config = dict(
    model='class-conditioned image flow-matching model',
    dataset='dead-leaves pictures: piles of overlapping shapes',
    train_examples=72500,
    image_size=32,
    horizontal_flip=True,
    conditioning='class',
    arch='dit',
    objective='flow_matching',
    cond_dim=192,
    targets=['shape'],
    num_classes=20,
    cond_dropout=0.2,
    logit_normal_time=False,
    norm='layernorm',
    hidden_act='gelu_tanh',
    mlp_ratio=3,
    head_dim=64,
    fused_qkv=True,
    qk_norm=True,
    inner_norm=False,
    patch_size=[4, 4],
    layers=8,
    width=192,
    positions='rope',
    optimizer='adamw',
    learning_rate=0.0022,
    beta1=0.9,
    beta2=0.999,
    eps=1e-06,
    max_steps=13200,
    batch_size=256,
    epochs=46.6,
    lr_schedule='cosine',
    final_lr_fraction=0,
    warmup_steps=660,
    weight_decay=0.05,
)
Rows from block 2 of a small class-conditioned image flow-matching model, named by matrix and row number. Rows with one number belong to one neuron. Each number is 500 + 25 x the weight over its row's rms, rounded and kept within 0 to 999. All counts start at 0. Numbers have three digits each.
After each neuron's rows are labels from the 100 images, of 14848 (inputs lightly noised), where the neuron reaches its highest value: "strongest on" is what is common among them. Only what is clearly more common there than usual is listed. The data: dead-leaves pictures: piles of overlapping shapes. In brackets: how many of the 100.
# fc1: MLP up (model.blocks.2.mlp.fc1.weight, 576x192), inputs 96-191
# fc2: MLP down (model.blocks.2.mlp.fc2.weight, 192x576, transposed), outputs 96-191

fc1.443:520512504474474509518502528527494486512502495517517486482508472510501502505477506530494558525470555539517493512526492477511515500487491473498466525480505508500473473454518496516512419491529562490543482491542471470506490502424495495480497524462480529479515506502535491495495489465499523490
fc2.443:493517494480488521502489471509523511500477513539522509509492509529489507485535528524514518499500528534490499488514504560467542525489483486492535500416479472509474532493487500508522492496470488482494496421482478463504520491446532498477506502526453515481490485506496500521484500539529503498
strongest on: shaded (88); cool (34)

fc1.373:493547462522466510526445496552510527527509543514493530545470516440481478496530530505515492504504471529478496457494505480493483476496504487483524502498460476490504504510490518525495503505468495505509475470477505475541514511503520484502500473520467504537510493494517558506535530475502493457
fc2.373:528540529515526474460547505479506508517460570476483533537516478448478487502528496480533469477493480512536474517447499485487486515517515511490516538531480492503481481483504499483515500478529507471507511502499463503521487480519531482493492531509467497505504453470531451495461506521518526527
strongest on: earthy (43)

fc1.299:495512506509533489472477483464526470512500519485503507466525534551495515523459495525498467553517496462496500466504490534534479506513485480461501515539489528498461496485501472514478441563494533506536492446496501460501536532502524481469468494500505503481537461481526523509507492481504490533
fc2.299:539516509489488499502511503549523516487508502519511511446530523498449508493464499502509505517452479531493500482495502462430487468543453511536491506514478495496445528539494465537491459490515530536488487501524484517501491517524520510504497512477492490494481465523503533492470478520504474508
strongest on: cool (82)

fc1.101:515511506513482507541500554488496492485498513498486485509506472479482534522498480504527514532517548510474476517486498498524533506502503520459495533513497512498493478466509466503493508527531505504468533468512523470524530497525488546517476457487491487511527510488487489534519491541499498530
fc2.101:491521537513512473514505421509506546486490503481490506481491468468530514529485498470545489500518532493516494535510511507501517481507514502542499483472519515502487474476492535487505487513488455528475516486548451508506483477513471474530493540529513497533454467459478497483483496464505465503
strongest on: pastel (50); vivid (32)

fc1.502:472479553485487496516509513508503507448539521499516544543517511496467476482510488474492488477511590511506529474489515485479524532489538502496520498509515550490530484505517499483434437503535487513487488500562508454489503506502481487538525512486498510496477459477489482523479505505486490532
fc2.502:499492531481492514492496497509508475429490541486476519552552525529495475519532479521528470541498565485491476470525494500498528507504531481509493506489495449518533481532481525506467479533472499455507503503523496503487527522490516492479467480507501501478492444481496509530476473530489505469
strongest on: grey (40)

fc1.492:477432464486465500489495468480511483510506538472472514484467497513512480482541529471464504470506512502507475475522491513509486501476478476507496519453514490489477486496508528495504414488506520497496497557520492467514515524475533499524508524467502472489525483495529501512504481520502480512
fc2.492:534485498499514496521527506494521547532548500484495512487466538537523529454516520435508513457462524475492516502501511507497507512546463505502442474523483523505460496500491504537505473512509486553494534519516501496497543509498482489503491494499473469516507500503482502514473480474483495516
strongest on: large pieces (72); vivid (52); grey (41)

fc1.415:501523529492536474503478490494513489497461498493509480502497533494490511494476499531520477507536516513503511523498474519512494503494520494531504481481527497480508500493511466501537434487519535490524503424531508412493485562506500525478491513494449484498546546522472490498504550510492504507
fc2.415:553493496490447503492501546502501487491495498506505526503506609470506445494506448510471504506487509484517525457498497577525489466513510492501477505495476472506522497522479491478519505532517508498482551524536498465522498531525529513519485502490525528481508511503479492488475536485490498511
strongest on: dark (37); warm (37)

fc1.218:514490513507524491468495515581499524513494490515517485535509492445508504530473523520517520508481499505497470498497501498476485499508514480477541497525501482464510519488543492516526475505539455481508499411469513484457477518467476530528495492508474495522543474528502473521520469513508512512
fc2.218:510489484554538491539506537437516516520526498507531448500492492464508466484481508475474515477479509460495489515487510499495513467500524462510478510480511500503484518479544485497549491489460510487486513565501505486483503535512510478486509512478539492491501485492471517474556453467511514514
strongest on: earthy (58)

fc1.76:490487481508499499519519556510499521514487443485503517493529453512470480487468503519517513497494508481517455483524479462506497460489469535515517488430527499490497470544498490525493509514468549473486498553510512508521520532458531486515507481484529492511501490499487484483487486533525499449
fc2.76:476512456501489514507492467487494484499487430597504506514479551519487551504540498495491505499491489513470536465486483467456497525531503512512517523530459474484485492516524487481481501465496492492472525508499526513503497507461469504546492507470517510510483498474512520487510468500512500507
strongest on: vivid (96); large pieces (63)

fc1.200:522474503466494540542555477527494486503505491508523485483502506465483486472483479477528566497477479493506443507498520525489480488493538513565512518472489517466526510514500475489479501514536448491501469500476481502481480537501482507541501488472475484483588474524515476529536530510502499497
fc2.200:545490561546485483495410533485508494509481490515508473539486520495475516500516490496497474490452511471494521504509512545530485505510533501478487515470567502510511476518496546492489502506460478490509494470535491508504515506501440500568513510479462523501488445482512481501495471518504507513
strongest on: large pieces (76); pastel (36)

fc1.196:522519471486518521534542502509500511531466536477481513520503534460510456501514511487512506518494443515490479497482502507494494494508521465512485524488488499477492511506542464511459512450501494524507495474552496444502502548516494497486493480543468499460503487555506489505489540464499485554
fc2.196:504505509510484499488465517472505489555550503503501484501513479483522502500477492493513487481515483496563537522516513528506493485506513507532486505479481454522494482507538495485449496532497484520526511526576492529491482520515534502528512515470476495495491468513505527505522525475483524453
strongest on: cool (57)

fc1.572:517512452496500464484484541499511464520486491501521499453472529496524486492550517490498529495523521511521481492491504484513487494544490443519482538531479511476469542475500501525486501479497468517500489500515464481468514485537520490474497481504468522485464485535525523505505518410507492522
fc2.572:498548529478480503505501470465500510568459498463511548487481466520512521498536477482533509498485527511479511513515501499517499508441468499515508485523468521480508549464501471499488495549507460479546506538510533510453521478556486501521520494500479511512500491482491478513499540503488521524
strongest on: vivid (93)

fc1.1:492514509507487468521506499469497485543474500472507519503510473507503514516515516499515525531511514519545477529550519462512509510489483530497505527491510506507496484522469478484487507487528507462477471488501486486511450518465502485525455538475493482509514552475465471534529535570540518516
fc2.1:496500518531510492483482483510502523486472518525535507521491494509455478489532500491486523477500518516506537507476491538462503517509490563528509488450483510472461499527446542526511502485488475478492470533480518524491482520474475509535487499481529505508480546509544528494482506496497489482
strongest on: large pieces (76); vivid (72)

fc1.497:504489439475464494513508516524502482524488479543510492507518459501506499504476499514536541520491539497479568503501509487502498510482511488442461523491487435512498503446511514496494496481525507508510508518510482538497477508515527497471520470533395506486516527508509484537483500531510497489
fc2.497:503449525474528514490502523505511527515483456466453508503490442481493492515498536477502510515507512504515455486492508460538515495495513503504513495491568547477487479493502506472504515528481528488491539524512504471511493533517516487508529536524458510493445569430486512495538477494493532473
strongest on: shaded (77); small pieces (63); vivid (62)

fc1.15:494515482516511475504490533525510499485510499519509473501513447543493534539499517501493511489521541523494531490504499446478494469510492518464538539463494512497487479522505502515495513551493493466471488541446487498520546485475505449528478495479474498517544537499495503496506579530506502459
fc2.15:491525497533483474497495496486514533486473535490501514470479450507498519559514500527547485487513508505495450478473499529487523499498490526503496497501506521552503490497501470510516490467479427487473451484473525521508510499522495537505491501500489484525460515485517506452459561474529523510
strongest on: earthy (52)

fc1.148:509507478513520518540506477485503521533502468526483474506508440502462513514469479513557496459524458457473511509493495502522495498510481513489458517474525477468540515495509515475564433548460515498526513500480487502499504485536529521440488516486529483518464533486500563517516497512511537497
fc2.148:416507505513472485494483514501459486481485473489506482514520498464566546548490498515496505496540449481509512481528508507512500503470464496502552517502446541545488497480485507501557483483550485472481467500455482470483462466528490485528526515496510451526519475515531479474526506508499483478
strongest on: grey (58)

fc1.506:532534492526512505458498506496501497534487487506490493464535465569500490478534489525524482504496409478496485536568509492496499499546493522488499506472462507519526506478488486520517438505534471443500465530461500491531479516545546506493479484503521524531491524475509535502466507437493457507
fc2.506:479537540530479488520486481520496487526499477504504473545529476522493503486531529504488494515483442464537493533418512493512492503422463530502516502503551557501477515486507502481519508504478498486495459534482528505552490516545478514507474510515511530518535505500496456520513515530510534471
strongest on: grey (74)

fc1.141:502459506533485499506492483497500487498545508521496495493532527491484485494535449488510509504553498468527468470515464508508485507536534492528514531495503535521522493515523511513510417542494512520498517573488496465491495533487473460493495507532556499542530474470509488496480527488498508518
fc2.141:486510461529521519489502512479487503484481485477488521512526518534489541514501488543487509524535512527476502492527485546473472510508478481461480504486494499468518517521509475478483537518483530507512558429484469481496511495507425503504512508537438516483488496484494497478484514523503527511
strongest on: grey (47); cool (44)

fc1.518:533488465535481469494509455512527526468457476528516511509515473490495507489498544512510483466489473507493511485483492463481512506501477477447477499416481431500493500500480483534514485480488496483493519509483467567503474493487514496457515493494491495495495540485496512515485538471549513496
fc2.518:523540513514479560498484470513516497513509473429510465505493486495493499491500599502502491502496495523531407509493516498516475502491479485509516534524504541452501527455484500483510466493524509506488528520516489517495510490524502508471512513499513518508480516441510483487513486491486488493
strongest on: earthy (96)

fc1.8:519566581536542520523480527444500478506524502543491506523588538504544503521485501501482467495523524494490518494491498511494514508556543487453492498499508496486479539512489457522502433560512476479472450525515498492497524481478472471482485500540513497477527461479505522492499474489505477512
fc2.8:488580517493479488499478466537487502462532466481491483463530481490478495532508487535515529513501496517491469459512507489476516484479499476487514510510454452489497534502503503450510509481509503498462440459506513506500447491511560531508485482514487507498481487484494529527489475492508520508
strongest on: pastel (96)

fc1.463:496495456513514506465507509498502495493507514517510519513499525489508489500529483479535516499530498505515519515557514493472509503490483506474523502449496476472471512515500513496490507513513498493480477483508453463518483468486506489526469521497466479495545515492479503498526550486523497468
fc2.463:516495536488466482528467503506514500486473496519478509514514471540458483500519521473507521505488519515503522498509503485468509545539486535527470503479498527512481513520488479503492507491484478488573501458463483488516504486503501443509486528451464471512498507485500506531465526517503542501
strongest on: warm (44); pastel (36)

fc1.139:514515455492507493493486541471521521492486533551491517559499509496492488502537526498527525509536566513499522475485493474509478516499494489454516494456512474492484543493474475501522515491499537503438513511502476508487505480518515491513472502508494494505506529504481480505489588490483510505
fc2.139:516537528539458517500510479520533529454527535509488499485477517507481541475503516511498487492487551522502481479501505537507513486499518497535499530504490522478490550479520458508521485526510511501511482498503527462485495524544481517459512498477515473504499477475468528519495521485498500492
strongest on: earthy (49); grey (33)

fc1.276:487486472525443511488578505533501490491475498503507520500512470505501552497475499545483523547499500506594503475503485493504523505506482506502507488503490499495510505487494526498516511493524541500491471504494582490480516503499488486489515532566512509478492489540505526525478492500503495499
fc2.276:506476516517531483498451470502509492462502505500471508484531511450507537444467491518549497512493488496451497493469515532530508498482527518524526513455459502486501545473447460507514488506502513461469519515472512483481494504491517502523487485523490532463500499515455482514506503515498513482
strongest on: vivid (100)

fc1.451:527509475498496489469516445528490496473522538485476448536469504473512527513507498474499503488521505510513491514469481459499480519494483483469535530502470529463495470449508514499505499512517476508509518467521491459504543475517528471529518521543492491479498520467506510548513539429495515547
fc2.451:518525566548497490522462491441508497509481567481494515485477526478532520547445494480539490523519525488486503549555514515516489497535473495509484478508491517537538485459490498508484495481488467495535505513531515513543503457509518514492480475503485477511501523505462500516457487520490509479
strongest on: grey (84)

fc1.163:479443500492470494492468517542508507541522489530544480473513504503479476462501518526545529473533496468511501464490522527522495545439511472517520482528501519502506472510497542496489484496512499493447530520460530513506435498472525507508476496510486489519509489530490504521477489499501498499
fc2.163:516568537489508493515497534498500497473493526527513556486488479501501519540510536477540548481530508519505487487482500525470525483464458540509475486543504488509473520474517579484514481482508511430552506528507517516484468528518511504492496488520467487512483478532499540470452474485483535480
strongest on: vivid (97)

fc1.256:495487483518505468490462531465497513517535512493503496506498488483467510518513474498512505471547507500473445529495492438541506489490503483473460478494531569519507479522538466519452503492477486464471523519506508525542571529528496486504491476509477487500544515533516504468488553509508493496
fc2.256:553475473497498451501538471520506490536500520467518507485544512517513517494471478510489489490508501499472523565531497513519500485553521503513490537511495507465542493543520556516463485492512452467457525507526477483512486504546502533526493519495504485488460500486503474471510499487520499521
strongest on: pastel (39)

fc1.153:515499527526538488494471502507499524479468468497495460521511511527527522454506494583501504484524588493517500494526487509494494510486488510499495492465470493492517508474521498481443417484575510443510492513494532516462503528534488442488513522482498525527462508491475532479492529466516491489
fc2.153:542483488497519493511529505511487498481515454495506512490472507473500502450547506440484518478547549477497518479501491455494503453495451502491470508499525502515508503483523465522422466512418511529483503520490516517474505521539524555459517478514503517527545485513516492518490523526508515521
strongest on: grey (71)

fc1.28:538516507530528523520549507499497483514508492510488501487493498510503501468492501524510511445515442503530494492487501502507509479485440523517513522503538497501490497479502487492517445503415510481523503484464520482469506419507502517488494547511488481516509532483473437492477501490499475448
fc2.28:504488494489458506488448480504488498525462451499500465496475475497524502502482509495540457461490450516492507520515503514498500503507502502517496476469472528496516512468498506501519496488561507533489512520472502515471508443483525490513482475492489448513515523542513546476506494496493502545
strongest on: shaded (78); grey (53)

fc1.509:511534444518496512483494523487505506462508525514499492498535463509500491536501502476520513519497473500504544488487525533476525515544514492463526515485467499451495536488506534504543507484510472489512491453445482436472479475477505508522500533485483531491520530457514478534510499445513502505
fc2.509:474551543471529484514503457506474492432466489471490510493481538495498503522514507477511482487472502473516466497494482460456505523467543518520461494491495527546471517517505473494523524503465486542513502486471512519478473483457520463520469491464503449520501485476451504484509506473507482490
strongest on: vivid (96); large pieces (78)

fc1.104:507482475484486516539453450529500491497530467501484516546488490499509506507479526497499534506501529541561446527548507456480538495483476497480502500490533461472512487523452475510494508523492520504477442512477508496510527488489508497533514512488489489510492525499488490519480520457498526484
fc2.104:508462510517505482486548510520506526533443495515465562476484504502464457496500467462514516497490528506478484491497504511486529536537491505480514491517535524489512485502479524545525508454513498533496514489463532505502519513502493510468506483466468503521509516518487503522517511537499459511
strongest on: textured (72); warm (47)

fc1.552:526511504500496531445458550470499495450512492474520495542499510494476502492483515492521534496492473494487469481530501456508502494510502462511551518444524507502513486487473493501538504496485523515483531520490520510464521526490529509504486490510538503527533505509516480509488539490521518491
fc2.552:450502458522492486533528474517515455498433509516499517513502522508531497469476486524483528501514478492463498501509514520473504502550479458471472466536479493485497491455515490509557495476464547464486505518510532503483471516511489486526480509490490508511441488505483522496489501493493443535
strongest on: earthy (60)

fc1.241:543544440515500500541527507520503473518508522479494481460482501527499546487520509455499477496493486501501495521526498485503500502481529454499504503497530489477482488489473473512552427488458525496518504479509501416514497474536535496470470488475525514448446500495522497499499527472514513526
fc2.241:474527538503491521466489511463510505526451526508504469486474532526493473500526517524533495513497512508480509508496512515512506506507476518505508507497415497503475456510483493481554493524533512506520497473497443479515495488530485504491463509495510491488541472518459498464488509488483490486
strongest on: grey (91)

fc1.201:503504558463526528478465449512499531501509520481495497518489525495470487512494510512464537493501514528444480464509496488467499524488499473525521485476502508487475485485530490525483508505481521486502522530478492466456549493512506466547515490547519499472540464531496518513467528446500479471
fc2.201:498503524471526492511557543470484436521556506505479493485499515474542511545487496562530517506503536509492518549530505487505509479520489484462509538496496506531513481474537520478484488481500504473474513529492466530458520504500504502512493488525481500485470464527468495521517495520494566536
strongest on: warm (40)

fc1.118:475444526511475510501532501470499497514503486504485505521502499467459459508543508470511527501527510478468502482498508519511497521491515478482488502480505493518534478539478536473556397489512495566514499540505442499475488505474519483531524469493518521529502502503476506515491515526504510559
fc2.118:465486488565521517501522548497497513500443512501482479543476469519528515457495564488462419501472542505512486503528506513499488544477501477486502481544487500477501465499501488541508498506514517501555559494498490474473497509477441497471536512481483456517490519534520486486497470519500463460
strongest on: large pieces (94); vivid (69)

fc1.386:480440499509442491480495483501495512498541525489458536500481481485483476468521537505500503486511490528534497483498516521496488500475485500475494509476477519545517481495521515498516407524470502498499504546527472530549501515491523520494518516483516464513492501463523484525507519525503500523
fc2.386:533500490516505519494488493529531511524518501520576525508453482519514575487512490472443525526496512466490503498500505539526468478519508494494519475454496485514481484497527516558509421523487497512493521491516465491537477495503508514468493480498480472499497496505486496486489546488514521516
strongest on: grey (87)